Weights of a small model that predicts height in the pile at each pixel.
Model: encoder activation gelu, encoder layers 8, decoder norm groupnorm, decoder activation mish.
Training: soap at rate 0.0018, 8800 steps, batches of 128.
Rows from block 4 of the decoder, named by matrix and row number. Rows with one number belong to one channel. Each number is 50 + 12 x the weight over its row's rms, rounded and kept within 0 to 99. All counts start at 0. After the name is the row's rms in percent of the matrix's.
# convs0: first 3x3 conv (decoder.decb.1.0.convs.0.weight, 128x128x3x3, standardized in use), inputs 96-127, a 3x3 kernel for each
# convs1: second 3x3 conv (decoder.decb.1.0.convs.1.weight, 128x128x3x3, standardized in use, transposed), outputs 96-127, a 3x3 kernel for each
convs0.35 043:49 11 48 62 32 48 51 52 51 52 44 57 54 46 50 51 57 52 53 53 55 55 99 46 43 53 46 33 53 50 66 50 41 47 53 56 56 52 55 49 23 53 56 46 42 50 55 51 51 45 64 53 48 60 52 53 50 59 44 47 53 43 53 52 47 52 56 40 56 51 56 43 55 51 54 53 49 48 42 53 52 61 46 49 45 50 77 55 57 51 52 58 49 49 52 51 48 47 43 49 48 51 43 81 51 54 50 37 49 54 47 53 56 49 54 44 67 53 50 43 50 50 55 47 47 51 93 42 48 47 54 45 40 46 51 46 45 42 54 53 53 18 50 47 41 55 48 62 44 51 58 60 52 53 51 35 48 50 48 48 53 71 51 49 37 43 52 48 52 47 43 48 49 50 51 50 51 49 50 53 50 54 52 50 30 46 63 41 58 46 99 45 48 50 50 56 55 52 53 53 50 55 35 54 52 66 51 49 56 22 21 52 56 61 40 58 51 15 38 46 47 48 52 51 52 43 06 43 49 45 53 52 60 46 58 68 49 52 63 49 44 49 49 40 49 59 37 53 50 41 71 54 50 69 50 54 47 66 47 68 42 66 52 53 47 52 62 40 45 55 46 50 56 48 53 40 66 41 55 67 44 50 41 64 43 48 54 54
convs1.35 039:66 55 38 60 53 46 67 79 60 49 47 52 40 41 50 47 42 54 51 58 51 37 00 68 45 60 43 46 48 47 51 53 54 46 45 37 57 55 60 42 88 53 47 47 39 47 71 50 50 75 51 57 59 51 53 53 55 47 81 63 37 49 41 59 22 48 68 52 47 56 58 48 41 51 36 76 52 50 52 48 49 52 44 56 28 64 53 49 56 44 54 51 60 67 44 47 56 47 50 53 60 24 69 55 44 40 51 32 38 43 66 47 50 52 55 41 49 41 51 52 52 52 57 63 48 38 43 55 42 52 61 54 47 43 39 64 54 73 58 61 64 56 61 51 44 46 46 51 45 46 49 46 49 49 34 42 39 44 47 57 47 50 45 40 47 49 30 49 47 46 49 51 48 69 46 47 61 53 55 52 57 91 64 47 70 55 48 37 40 47 45 49 35 48 64 37 34 53 49 49 47 58 76 47 44 33 48 46 45 40 34 47 60 62 49 34 31 47 41 30 68 51 44 49 46 55 08 45 42 58 38 59 93 53 55 50 64 94 37 17 53 38 41 47 50 57 54 52 62 19 55 45 56 38 47 15 60 41 67 28 49 53 57 70 29 48 53 58 73 47 29 59 43 61 57 52 46 53 55 46 43 61 54 22 54 61 64 52
convs0.36 058:31 63 44 24 59 49 48 52 51 58 56 49 48 64 53 52 66 44 59 62 45 51 51 48 53 54 54 48 53 51 58 49 59 53 50 49 53 51 49 47 28 53 51 47 50 53 48 47 49 52 46 45 51 46 51 51 51 38 74 56 56 51 49 52 52 46 56 52 50 44 50 40 55 49 51 52 50 51 50 52 51 49 54 49 46 46 46 52 44 61 45 47 49 16 68 52 49 49 37 38 48 48 53 50 49 49 36 49 50 51 55 63 54 48 48 49 49 47 91 53 56 73 53 62 48 47 47 54 58 51 55 55 46 52 49 46 42 52 50 48 42 54 49 43 45 43 45 43 50 46 50 47 50 46 51 54 58 52 47 43 51 50 49 49 52 51 54 52 51 68 50 52 44 49 52 56 53 45 45 49 52 52 53 52 47 50 54 51 34 53 46 51 48 54 43 50 39 47 47 49 49 57 52 44 49 52 42 49 42 53 27 54 53 48 49 50 47 49 52 33 52 56 65 32 52 48 52 57 43 48 23 51 46 45 59 91 44 44 50 45 49 47 56 49 50 44 50 62 51 51 47 49 28 49 50 55 52 50 49 47 54 51 47 50 40 54 54 49 46 48 49 50 50 42 53 56 57 46 50 27 45 49 28 71 51 49 53 58
convs1.36 079:57 48 48 50 53 69 61 25 49 51 34 47 53 48 50 55 49 50 47 50 48 50 46 41 50 47 43 50 61 52 53 60 43 55 50 55 42 44 49 56 90 50 45 45 35 44 48 47 51 57 50 50 48 45 54 49 54 57 50 56 64 48 50 49 55 47 44 52 47 75 49 45 50 35 47 53 53 58 51 48 51 32 60 43 52 63 72 50 50 62 50 64 50 63 57 59 53 51 47 51 58 50 54 73 64 53 61 51 47 50 50 49 55 41 49 52 49 53 48 43 54 55 53 48 56 49 50 45 55 48 51 58 48 52 56 47 46 47 50 69 48 51 62 50 49 49 60 48 45 52 48 53 51 47 38 53 59 49 48 51 56 48 50 49 52 50 49 59 49 51 55 52 48 51 53 47 50 53 48 45 62 50 53 63 48 35 50 49 47 49 51 45 55 49 52 47 51 57 48 44 55 50 41 55 50 50 60 49 48 53 51 67 54 37 39 46 54 72 43 46 49 53 50 43 49 54 55 48 78 45 41 60 81 63 13 47 76 36 59 77 36 50 45 46 69 83 51 84 58 71 51 53 42 49 48 50 46 53 48 60 52 38 51 53 50 57 60 52 66 52 49 56 50 51 52 47 43 58 48 51 46 45 45 30 63 48 50 41
convs0.37 078:45 48 49 45 38 49 50 49 53 50 52 62 48 50 48 51 52 51 50 54 36 35 52 50 51 52 50 60 48 55 30 48 61 50 48 54 40 49 56 55 50 49 49 52 49 45 47 52 54 53 46 53 48 54 53 56 67 48 49 47 49 50 50 48 51 47 58 22 50 40 45 49 42 55 49 48 52 52 47 49 46 49 51 47 61 50 43 65 50 53 51 58 51 49 48 50 53 54 49 53 52 49 57 50 51 19 50 46 62 35 50 50 51 54 51 50 47 45 54 50 63 49 47 50 27 53 57 52 45 51 51 51 52 46 49 50 44 51 51 52 49 42 49 54 49 48 46 51 50 48 54 48 50 57 52 49 48 00 47 43 51 48 52 53 48 50 22 47 49 49 46 51 49 43 51 68 58 50 51 42 47 41 47 14 36 48 53 52 48 51 52 50 58 51 00 49 50 50 43 29 49 39 53 81 46 49 50 53 60 48 55 51 51 51 59 47 30 51 50 49 50 48 49 51 54 57 47 48 43 48 50 50 50 53 47 53 54 47 51 50 50 59 51 48 55 40 47 59 49 56 00 49 47 68 45 53 49 51 36 81 48 02 48 52 53 48 44 53 78 49 58 54 48 49 50 50 46 56 62 50 50 43 49 48 50 50 55 50
convs1.37 092:47 49 37 50 52 53 48 55 59 49 49 29 51 49 51 43 48 50 33 48 54 55 52 65 55 55 50 46 58 48 41 49 79 51 49 47 49 43 42 43 48 58 44 55 53 52 48 46 51 47 49 50 52 51 54 49 46 52 56 46 52 64 51 52 55 53 52 59 43 49 46 49 50 52 52 49 48 53 47 50 48 50 49 44 59 58 47 52 47 51 52 46 45 49 54 49 51 52 46 50 53 49 59 63 50 50 50 48 48 51 48 52 50 61 50 52 38 48 63 63 47 50 51 50 51 52 48 50 40 52 49 46 54 46 51 46 49 52 51 49 49 50 53 52 50 50 50 52 48 41 53 49 51 55 50 51 49 67 49 51 51 49 50 51 47 52 63 54 55 46 44 51 51 47 49 47 42 59 46 48 54 58 47 47 63 78 51 58 49 49 50 52 99 49 49 48 50 50 51 50 50 43 51 49 50 65 51 56 52 36 51 54 38 50 49 49 50 48 49 52 52 53 50 48 51 51 50 52 47 55 52 46 56 51 51 52 52 45 48 66 49 50 52 49 73 47 50 50 54 32 59 49 58 42 50 47 51 57 51 40 53 51 48 54 51 51 50 50 50 55 44 50 51 49 52 55 46 50 50 49 47 59 50 51 48 67 51 50
convs0.38 047:54 59 71 62 56 48 50 53 28 53 50 57 50 55 53 41 50 55 48 51 53 51 51 53 53 51 55 47 44 49 53 40 53 49 47 52 53 40 53 49 34 49 49 52 23 49 46 52 52 49 48 50 50 48 51 47 46 66 53 36 54 48 38 71 56 51 65 73 33 47 73 67 49 50 45 56 59 52 51 54 31 45 52 50 52 46 52 52 42 53 52 48 64 66 45 57 69 46 47 37 25 54 46 36 51 26 55 49 50 50 48 47 52 47 49 51 50 58 48 58 50 43 55 51 48 57 54 48 50 47 53 48 52 48 50 56 49 54 49 50 49 50 41 46 52 54 34 52 56 45 54 59 44 61 66 61 48 57 56 49 50 54 54 53 43 54 44 50 53 50 50 57 45 47 64 69 47 48 53 46 54 64 72 47 39 56 58 51 44 54 41 53 55 44 53 51 49 56 47 52 58 39 48 56 33 28 29 57 49 48 50 60 49 63 68 45 55 56 51 77 71 35 55 77 50 46 52 75 59 39 65 55 40 59 53 53 55 62 41 46 52 36 25 56 50 46 63 57 37 50 49 44 63 52 46 57 56 51 52 52 39 43 49 48 36 51 54 48 45 50 51 55 62 51 52 49 44 50 49 47 56 54 49 48 55 52 45 53
convs1.38 080:54 45 52 55 55 47 48 48 40 52 52 48 56 49 49 48 49 38 48 44 47 59 46 46 44 58 76 60 50 34 50 49 50 70 73 60 50 47 48 46 55 51 40 68 50 48 51 46 48 49 41 48 56 47 52 55 49 64 51 50 49 46 30 45 43 44 35 50 46 41 50 37 56 45 48 52 36 37 49 45 45 52 48 45 50 59 45 54 47 48 50 47 54 51 57 52 48 45 47 48 48 50 53 72 51 49 57 45 50 47 47 54 67 52 49 50 50 52 54 61 49 53 49 50 52 20 49 31 31 62 43 39 56 48 30 51 53 53 52 47 37 62 53 48 56 48 48 59 49 44 60 42 26 45 50 48 43 48 50 37 44 47 43 34 43 46 50 54 56 54 57 46 42 49 52 48 52 51 68 45 48 56 54 49 44 59 57 60 35 49 85 57 39 53 40 26 57 31 73 64 52 49 60 58 42 49 35 53 47 42 51 46 50 50 48 46 56 53 53 48 41 50 49 46 49 21 29 45 47 59 48 46 86 57 53 54 47 50 49 45 30 45 73 61 51 23 53 37 49 50 30 71 58 76 49 23 44 01 58 67 50 53 52 52 43 51 70 48 52 70 54 54 56 46 45 56 42 41 44 48 58 49 35 45 44 47 48 46
convs0.39 142:50 55 52 49 68 50 47 39 46 50 47 51 50 52 50 51 53 51 56 49 50 51 55 55 47 50 47 48 48 43 48 53 49 52 55 50 54 52 50 52 50 50 55 50 50 55 49 50 49 50 52 51 54 47 50 49 50 50 49 47 50 49 53 49 49 52 50 51 51 50 51 50 51 50 53 52 77 52 50 51 50 55 48 47 55 50 36 50 49 49 52 52 51 48 52 49 51 41 52 56 52 38 49 51 99 50 49 33 50 49 49 51 49 57 41 49 50 49 51 50 49 72 50 50 49 42 50 53 49 55 50 50 50 49 51 50 49 55 49 44 56 49 50 47 51 53 50 51 57 52 47 51 47 51 50 45 49 51 49 50 46 51 47 51 50 49 66 49 52 44 50 48 46 50 49 50 47 48 50 50 56 47 49 48 47 47 51 46 51 50 51 51 50 50 51 54 49 27 50 50 50 50 52 50 49 46 49 49 48 50 56 47 55 44 50 49 46 50 50 51 49 32 54 50 53 50 43 50 46 50 50 49 51 50 48 47 53 50 46 51 40 99 49 52 51 46 49 52 51 52 51 50 37 99 49 99 51 50 45 50 50 56 51 51 51 61 51 54 46 48 51 52 46 55 56 54 45 55 51 49 49 50 51 50 47 50 58 50
convs1.39 110:53 64 47 53 48 56 52 49 54 51 51 48 50 51 51 47 47 52 48 50 49 45 50 49 49 51 48 51 51 51 52 50 51 52 51 52 52 54 41 53 44 45 61 56 52 49 45 50 51 50 50 51 51 49 51 53 50 58 51 60 52 50 50 54 50 43 49 54 49 50 51 50 47 50 51 53 41 49 47 51 47 50 49 50 59 50 31 54 58 49 49 51 51 56 49 50 50 49 48 49 52 50 19 51 48 49 50 53 52 51 54 39 48 56 53 49 49 49 51 46 47 28 48 52 51 48 48 49 50 50 59 51 49 50 50 49 50 51 47 52 52 47 49 51 53 49 53 48 50 51 49 49 50 49 51 45 49 51 50 55 51 50 61 58 51 69 52 51 53 51 51 50 51 54 54 49 59 52 54 55 50 53 47 54 51 50 48 51 48 74 51 49 53 51 51 49 53 51 49 58 53 59 50 52 50 52 46 56 57 50 49 54 41 52 50 50 50 53 50 68 65 53 53 50 49 50 55 45 50 45 50 64 63 51 56 00 53 48 54 50 50 50 51 49 49 51 49 54 54 52 48 52 47 50 50 57 53 00 51 00 53 50 58 49 54 51 48 50 54 44 53 49 51 50 50 47 54 51 50 54 50 53 54 49 51 55 55 44
convs0.40 142:47 49 51 50 48 44 49 51 51 57 50 50 38 48 52 56 51 51 48 51 49 50 55 51 50 50 48 47 50 51 43 50 50 50 49 51 57 49 53 50 44 47 53 49 53 50 49 49 50 53 50 49 55 51 47 53 49 49 52 48 48 29 50 50 51 51 51 49 50 50 51 55 45 50 49 49 53 53 49 51 45 46 48 41 48 53 59 50 48 56 55 55 52 60 51 50 49 51 41 51 49 51 49 49 49 51 50 49 50 51 51 50 53 50 49 51 52 50 49 40 50 50 51 50 50 51 50 46 49 50 50 49 52 61 52 49 50 57 51 54 51 51 70 52 50 49 51 52 50 50 49 50 50 49 50 44 49 48 50 51 48 49 51 49 47 52 56 50 51 49 50 49 52 47 55 49 51 50 51 47 57 61 52 51 52 56 50 51 51 49 50 50 54 51 63 62 52 49 54 49 49 51 55 62 52 55 49 49 44 57 50 53 56 50 50 50 55 50 47 35 50 52 66 50 41 53 49 50 52 50 51 45 51 45 63 55 52 50 50 49 62 53 50 49 47 50 50 40 50 38 50 49 54 52 48 54 51 72 51 52 49 49 42 50 50 52 53 51 48 50 50 50 52 58 50 51 52 57 51 48 48 50 50 53 48 51 42 62
convs1.40 167:49 49 53 50 56 53 53 51 52 47 50 47 50 53 52 49 50 50 48 48 48 51 53 53 53 51 57 52 50 50 75 49 43 43 51 48 50 53 49 51 51 56 51 63 54 49 50 50 51 53 51 49 51 50 49 76 52 52 60 50 49 51 45 51 51 48 51 51 49 51 50 49 50 51 50 51 51 48 49 51 50 41 53 48 37 50 51 62 48 54 50 52 56 52 56 54 49 49 50 50 50 49 51 55 55 51 53 50 51 52 50 51 58 52 51 51 48 49 50 49 49 59 50 63 59 49 48 51 61 51 56 50 52 51 49 50 47 49 52 54 51 51 50 51 50 51 53 48 50 50 50 50 50 45 50 48 48 49 50 50 46 49 57 50 51 49 49 51 50 50 43 49 50 52 48 52 51 52 49 49 51 49 50 51 49 49 48 45 50 50 49 49 48 51 50 50 51 53 54 45 49 48 44 52 51 49 45 50 50 51 47 51 50 52 46 51 54 51 51 51 58 57 50 50 50 60 61 51 50 51 52 51 52 48 50 49 49 50 50 47 52 50 03 49 50 56 51 63 49 48 46 52 49 50 51 38 50 48 57 49 50 50 52 54 49 54 52 50 57 50 48 50 50 51 61 52 50 54 50 48 57 50 49 51 53 53 51 51
convs0.41 034:43 39 29 05 09 48 40 45 78 46 48 51 51 50 65 50 42 56 46 53 51 58 49 51 47 46 43 44 55 49 57 55 52 58 69 55 66 41 40 52 00 20 22 38 53 50 57 49 49 42 60 55 62 50 58 48 50 56 44 58 41 53 56 68 59 53 46 05 37 59 55 61 49 63 53 66 49 57 55 49 51 50 41 53 45 54 50 55 32 51 55 73 42 27 05 55 48 51 48 38 36 49 53 41 52 49 58 52 48 49 46 59 49 51 60 51 47 50 55 51 53 50 58 51 62 42 37 63 48 49 57 64 49 53 56 47 46 47 50 64 49 47 55 53 53 50 58 45 45 62 50 48 55 43 55 58 49 50 47 42 41 41 47 48 65 47 47 52 45 47 42 47 43 33 40 00 35 59 55 51 45 63 44 40 37 43 47 47 54 45 41 49 47 53 53 46 58 50 47 60 51 52 56 57 46 51 47 46 67 53 47 42 44 50 62 51 48 44 33 54 48 49 56 61 65 54 52 46 57 47 57 65 60 42 53 51 49 49 50 54 54 45 59 68 55 48 49 46 52 50 49 49 56 71 58 50 31 46 53 50 54 56 48 61 65 55 56 34 51 47 50 50 58 48 46 61 42 46 48 52 50 38 52 50 62 47 36 49
convs1.41 062:46 49 56 62 53 71 60 46 43 50 48 54 49 52 50 50 71 47 42 52 50 46 63 54 43 28 43 58 51 42 59 55 47 77 34 35 55 49 56 72 68 47 48 47 43 45 48 49 50 62 52 53 46 48 39 53 56 50 67 27 48 40 47 46 45 42 34 46 54 40 27 49 50 50 51 51 43 48 64 60 41 59 60 40 48 58 70 52 67 50 50 42 59 57 65 50 55 49 47 48 57 48 55 65 51 49 52 43 62 46 35 50 58 37 51 72 43 57 13 33 51 49 49 41 41 46 30 57 53 47 46 56 48 54 32 51 52 53 54 49 55 53 48 48 42 50 50 39 51 57 54 52 52 41 57 49 51 51 44 44 47 59 70 71 49 48 67 61 45 46 52 58 52 42 67 99 53 46 57 51 47 18 28 77 27 00 70 56 44 44 05 39 46 40 49 39 47 51 52 42 43 41 47 74 37 32 52 49 52 52 43 58 53 45 49 47 55 52 47 46 03 27 67 35 35 51 43 40 35 66 68 60 48 43 44 65 71 03 50 53 36 48 50 48 79 55 49 46 45 50 50 46 01 55 46 53 63 54 55 47 45 53 49 52 51 32 49 53 63 48 62 41 60 51 72 59 48 59 58 33 43 51 49 46 48 72 53 34
convs0.42 028:58 47 44 48 18 50 48 43 50 44 66 53 53 49 61 64 36 56 34 69 54 52 87 51 50 52 59 40 48 45 55 55 66 56 78 54 64 38 25 66 46 49 74 58 61 44 67 51 56 57 45 52 49 39 47 56 50 55 55 64 49 49 52 40 37 42 46 46 51 38 00 28 52 56 45 50 58 52 50 51 59 50 55 55 54 85 64 52 52 50 47 46 43 48 62 49 54 57 51 30 44 52 49 44 51 47 62 56 47 50 51 56 71 53 45 50 46 48 55 49 47 45 74 44 42 50 46 49 38 67 51 39 52 45 53 52 69 57 54 52 51 48 49 46 49 26 52 59 47 45 45 35 44 34 52 41 47 49 50 45 55 41 55 52 54 55 61 57 59 57 50 49 72 56 42 61 90 49 59 53 58 43 57 69 43 48 50 48 50 49 48 35 54 66 60 49 57 48 46 60 43 51 67 55 44 55 46 49 15 46 56 05 67 52 37 44 39 47 44 55 47 55 46 57 53 48 44 42 49 62 45 47 46 51 55 66 49 57 64 60 53 56 53 54 52 57 56 96 54 55 75 60 49 46 37 61 54 48 46 42 51 46 47 45 44 45 46 45 58 50 46 59 51 62 56 65 55 54 43 46 12 48 17 00 11 28 00 29
convs1.42 069:49 52 37 51 45 51 51 50 49 51 71 50 90 88 74 75 54 90 50 45 62 74 54 48 81 67 70 45 62 58 51 66 68 99 99 99 61 46 60 45 41 54 45 49 48 56 62 53 68 60 69 57 52 59 55 73 73 48 50 59 47 46 48 70 65 58 82 50 56 58 52 48 59 62 64 88 61 73 55 53 43 55 96 61 51 42 63 38 53 54 54 67 48 65 66 50 57 54 53 47 53 50 49 49 46 49 53 51 52 54 53 55 50 47 52 54 61 50 58 99 72 63 56 54 68 51 56 57 48 62 58 46 76 55 56 60 58 55 59 52 55 50 54 48 47 52 50 51 52 55 47 51 45 53 44 52 53 45 50 49 56 64 56 50 48 47 54 49 48 60 46 53 50 48 39 65 53 46 47 52 45 52 58 47 55 49 45 51 36 50 60 47 41 51 54 53 46 49 48 49 56 48 50 58 53 47 46 48 53 52 32 65 74 45 54 60 48 16 26 49 56 40 60 81 56 54 53 50 42 51 52 47 47 50 38 56 55 54 76 53 48 44 54 40 80 63 81 52 36 49 43 46 33 56 45 52 59 49 45 52 39 49 56 54 49 44 52 51 51 49 58 54 48 49 51 48 45 49 54 48 13 66 04 00 57 70 65 59
convs0.43 145:50 49 49 48 51 54 50 53 50 47 86 49 50 49 51 50 53 49 49 52 52 52 49 74 48 49 40 50 50 55 49 62 50 50 47 51 53 51 53 51 47 50 44 25 54 51 54 51 62 50 51 50 49 55 50 44 49 53 58 51 50 51 49 50 55 52 52 51 52 49 50 49 49 53 49 53 60 50 58 50 51 51 52 49 50 48 50 49 50 50 44 50 48 59 51 46 55 49 50 00 51 50 52 49 45 46 49 99 49 51 41 48 59 59 51 51 49 46 49 52 53 51 40 50 50 50 49 50 50 50 50 49 50 51 47 51 51 49 54 51 49 50 50 49 52 57 50 54 48 49 50 48 49 51 50 50 51 47 55 47 50 49 51 50 51 49 50 49 50 48 50 51 50 52 49 48 44 50 58 42 52 63 50 42 50 51 52 50 56 48 50 50 53 51 50 49 52 49 51 50 48 52 50 52 52 50 46 53 52 52 51 61 45 42 51 45 50 51 50 65 56 50 25 51 50 49 51 49 54 44 52 51 49 50 50 50 49 50 52 54 46 49 50 49 53 65 51 50 50 50 52 46 50 47 66 48 51 51 50 50 55 50 51 56 51 48 49 54 49 52 54 51 51 21 34 56 51 52 49 51 40 48 51 57 44 46 30 52
convs1.43 100:51 52 50 48 57 51 47 57 46 47 46 47 48 49 52 51 22 48 64 51 54 17 52 51 62 49 49 51 52 52 57 58 51 48 52 52 55 51 61 49 64 57 47 45 44 46 50 49 51 52 46 49 49 51 53 58 49 51 51 78 52 64 53 52 50 47 52 53 47 47 49 49 46 52 48 60 49 54 51 56 52 51 52 56 57 62 57 48 49 53 45 50 51 54 50 51 48 50 56 33 53 55 49 49 52 50 51 71 53 51 51 47 52 56 57 71 66 51 53 51 99 51 52 25 53 61 52 49 48 49 51 58 48 50 52 52 51 50 52 51 48 51 50 49 51 50 49 50 54 51 61 46 50 53 50 54 53 50 51 52 50 48 54 57 50 62 49 55 49 51 48 53 43 50 49 54 53 47 47 51 48 55 49 48 56 53 51 44 51 53 51 46 50 55 28 47 46 51 56 56 50 49 62 50 57 53 50 49 50 50 52 44 49 50 42 52 53 49 57 53 56 47 46 52 52 51 50 52 44 56 49 49 60 50 50 45 48 44 49 45 44 50 55 49 52 54 53 50 51 40 51 50 44 48 49 46 51 50 38 63 40 42 49 51 51 45 48 50 49 52 51 50 52 47 55 52 49 50 48 42 54 43 57 32 54 49 51 53
convs0.44 101:59 43 45 50 45 53 48 53 51 49 51 52 55 49 49 47 47 49 49 50 48 51 45 51 43 53 52 49 51 52 59 52 44 47 61 52 51 53 40 47 55 42 49 52 52 51 50 39 52 52 44 50 49 51 51 51 45 48 49 50 47 50 51 48 49 47 52 55 48 54 51 49 52 50 51 53 53 49 51 50 53 52 50 50 53 50 60 48 50 50 51 36 51 52 49 59 47 44 63 50 52 50 49 50 49 99 49 47 47 57 52 49 51 61 69 45 49 53 52 50 64 50 58 53 37 51 50 59 55 55 50 49 47 53 45 47 49 51 40 53 49 51 52 52 49 50 51 38 56 44 50 49 56 51 48 50 50 50 58 50 46 50 51 55 48 49 56 51 48 44 49 50 48 51 50 32 50 46 51 44 43 50 50 49 47 48 51 31 54 50 50 54 51 49 84 51 41 50 52 70 48 52 69 87 50 49 52 51 53 52 51 47 53 64 51 52 49 46 52 49 47 50 49 50 53 50 49 49 53 47 47 56 42 49 51 50 51 50 48 57 60 51 43 49 99 44 47 47 51 46 51 50 52 50 52 52 53 38 61 49 48 50 49 50 50 58 49 57 41 50 47 52 52 50 51 48 57 18 52 49 48 46 48 50 51 46 52 69
convs1.44 059:57 46 54 42 50 46 42 47 48 53 52 63 45 59 51 31 52 37 34 55 67 50 56 25 62 45 46 47 25 65 57 50 51 53 54 52 43 55 59 42 53 51 49 44 54 48 52 48 57 52 50 58 49 49 49 44 65 53 55 50 34 48 48 42 44 40 58 46 38 50 56 41 45 52 46 46 59 52 42 50 45 55 49 51 17 52 44 46 56 40 25 48 51 44 54 49 50 55 45 54 50 46 57 66 50 51 50 46 51 57 50 48 53 53 49 50 50 57 55 46 57 52 30 66 58 60 49 49 51 49 55 46 38 41 48 48 40 46 53 55 68 46 61 52 43 56 51 52 48 57 41 45 47 53 65 56 49 69 47 51 59 55 53 74 51 69 61 66 59 50 61 52 50 56 47 81 55 52 52 51 45 59 49 57 57 54 51 47 53 52 42 66 15 55 47 51 51 39 50 50 41 45 46 49 62 38 51 44 53 47 49 52 51 47 48 47 46 56 50 52 66 58 48 53 42 50 52 42 74 59 51 47 54 53 51 54 45 47 48 49 46 49 46 68 48 53 67 51 52 56 32 57 51 52 28 54 35 51 52 34 52 47 54 43 54 53 47 45 48 50 51 83 51 57 66 45 44 50 51 06 47 50 51 47 52 55 48 44
convs0.45 056:50 41 47 52 78 49 51 53 60 49 37 47 45 61 49 53 48 54 37 49 51 43 62 50 57 49 57 51 69 51 56 52 53 48 53 56 50 57 49 47 46 52 52 47 50 51 51 46 47 44 55 52 49 53 51 48 49 53 52 48 53 51 54 41 47 53 47 46 42 49 50 45 48 31 49 48 53 48 50 80 62 49 46 46 50 65 53 47 30 67 59 47 42 49 45 42 47 52 48 48 48 51 49 58 47 51 50 57 50 48 50 58 46 47 53 49 55 51 50 52 52 52 60 47 58 50 53 56 46 49 51 52 82 51 50 49 52 51 51 52 50 52 50 59 52 52 34 66 51 55 51 51 47 51 54 48 53 53 48 49 57 49 49 49 45 45 51 49 09 50 53 77 64 50 49 09 41 48 49 50 22 55 65 37 58 47 48 52 50 56 53 48 49 51 57 46 55 53 49 49 47 70 53 57 49 53 53 53 63 50 53 50 51 50 53 76 51 48 49 08 39 49 45 07 45 51 49 53 51 54 50 50 41 56 31 52 66 50 51 61 52 55 51 39 52 39 49 43 49 51 57 50 50 55 47 49 49 53 49 49 44 45 53 52 51 50 50 71 43 51 53 40 62 52 47 50 40 42 47 52 43 52 46 48 45 50 51 51
convs1.45 051:47 45 53 78 45 58 61 58 56 50 51 50 50 47 52 58 55 69 29 65 51 52 48 58 52 45 51 46 51 61 59 67 57 56 72 58 54 48 35 47 51 60 61 20 44 50 51 48 45 53 49 49 44 42 82 89 47 53 32 57 48 50 33 56 45 49 54 67 51 48 56 49 48 46 47 62 39 63 62 73 56 40 55 52 58 37 52 70 65 44 56 50 56 59 54 57 60 49 53 49 56 43 59 62 46 49 49 47 37 53 56 67 73 49 50 48 57 62 46 49 52 48 66 50 51 52 49 48 07 53 51 49 65 42 46 47 47 46 54 67 69 51 58 49 50 49 40 52 51 33 88 63 69 51 46 48 54 52 46 47 52 52 48 48 83 51 43 55 43 55 46 48 51 48 49 94 44 48 47 16 43 55 60 49 44 74 30 39 79 50 51 46 44 51 65 36 52 52 50 56 50 51 58 26 53 60 58 46 42 49 51 51 42 53 55 56 55 60 34 51 52 57 46 52 41 27 48 41 51 45 59 40 44 55 52 47 54 45 55 47 61 52 79 50 51 60 49 48 43 44 40 30 66 40 56 42 51 48 52 42 52 52 50 39 54 48 48 44 49 24 51 49 48 51 50 50 54 47 46 49 51 41 52 48 50 52 63 52
convs0.46 030:49 74 60 28 54 48 48 06 42 61 50 55 51 64 59 57 51 47 55 48 48 47 45 43 53 39 57 49 45 44 45 53 45 54 50 48 33 40 38 40 30 30 94 73 44 49 43 57 39 42 51 50 44 50 47 49 35 57 49 45 50 43 43 14 18 37 44 00 41 81 52 31 48 55 55 53 58 53 50 55 51 52 56 41 44 50 52 43 50 47 51 49 58 40 41 53 47 48 60 44 29 43 55 15 38 53 48 56 54 42 43 53 36 50 60 55 53 48 49 48 40 39 48 40 49 44 48 46 65 35 44 51 43 24 35 52 58 74 52 47 51 54 69 52 53 50 37 56 61 43 71 78 69 49 64 60 60 55 51 53 36 41 54 57 59 48 56 55 64 68 53 40 28 46 51 19 49 46 49 52 51 58 59 30 35 38 25 19 45 56 49 47 49 45 42 43 51 45 50 51 46 55 31 48 55 54 40 92 52 56 59 47 57 45 63 80 60 61 84 54 48 66 54 65 54 57 71 71 52 46 49 60 56 54 51 55 46 35 56 48 42 49 54 40 58 47 45 53 46 57 50 52 40 63 73 56 54 54 50 50 49 48 64 49 65 57 48 54 39 54 52 49 50 51 38 45 51 50 57 63 48 60 51 45 74 61 43 78
convs1.46 061:58 65 71 47 50 63 36 42 45 52 51 53 36 56 49 49 48 45 58 76 50 54 47 44 56 41 53 49 50 51 40 52 52 48 40 39 39 24 30 64 85 48 78 65 53 41 49 50 48 49 46 31 48 40 54 48 47 47 49 44 48 58 39 38 37 48 49 53 52 45 50 54 47 46 49 48 37 43 47 43 56 50 38 33 48 57 47 49 37 32 36 35 61 46 39 59 40 36 53 52 52 46 58 52 48 47 54 32 45 51 54 53 45 58 49 56 48 46 50 59 53 50 53 46 48 45 37 51 38 16 50 61 46 46 45 42 36 43 47 54 26 40 51 38 35 22 41 57 49 47 92 67 69 48 49 53 41 49 53 45 46 72 43 35 52 49 51 54 47 63 67 44 49 53 48 62 70 51 50 61 50 41 47 67 48 47 77 63 40 50 92 45 48 48 57 11 43 48 53 55 54 38 66 56 44 49 56 47 28 55 61 55 53 44 47 50 35 48 55 52 59 50 67 54 49 39 31 29 50 49 42 58 56 65 57 77 52 57 49 46 86 48 55 49 52 47 67 47 54 89 48 56 53 48 53 55 43 48 41 40 52 48 50 84 48 54 58 50 44 49 50 46 60 46 49 47 36 51 54 46 35 61 25 47 52 45 50 24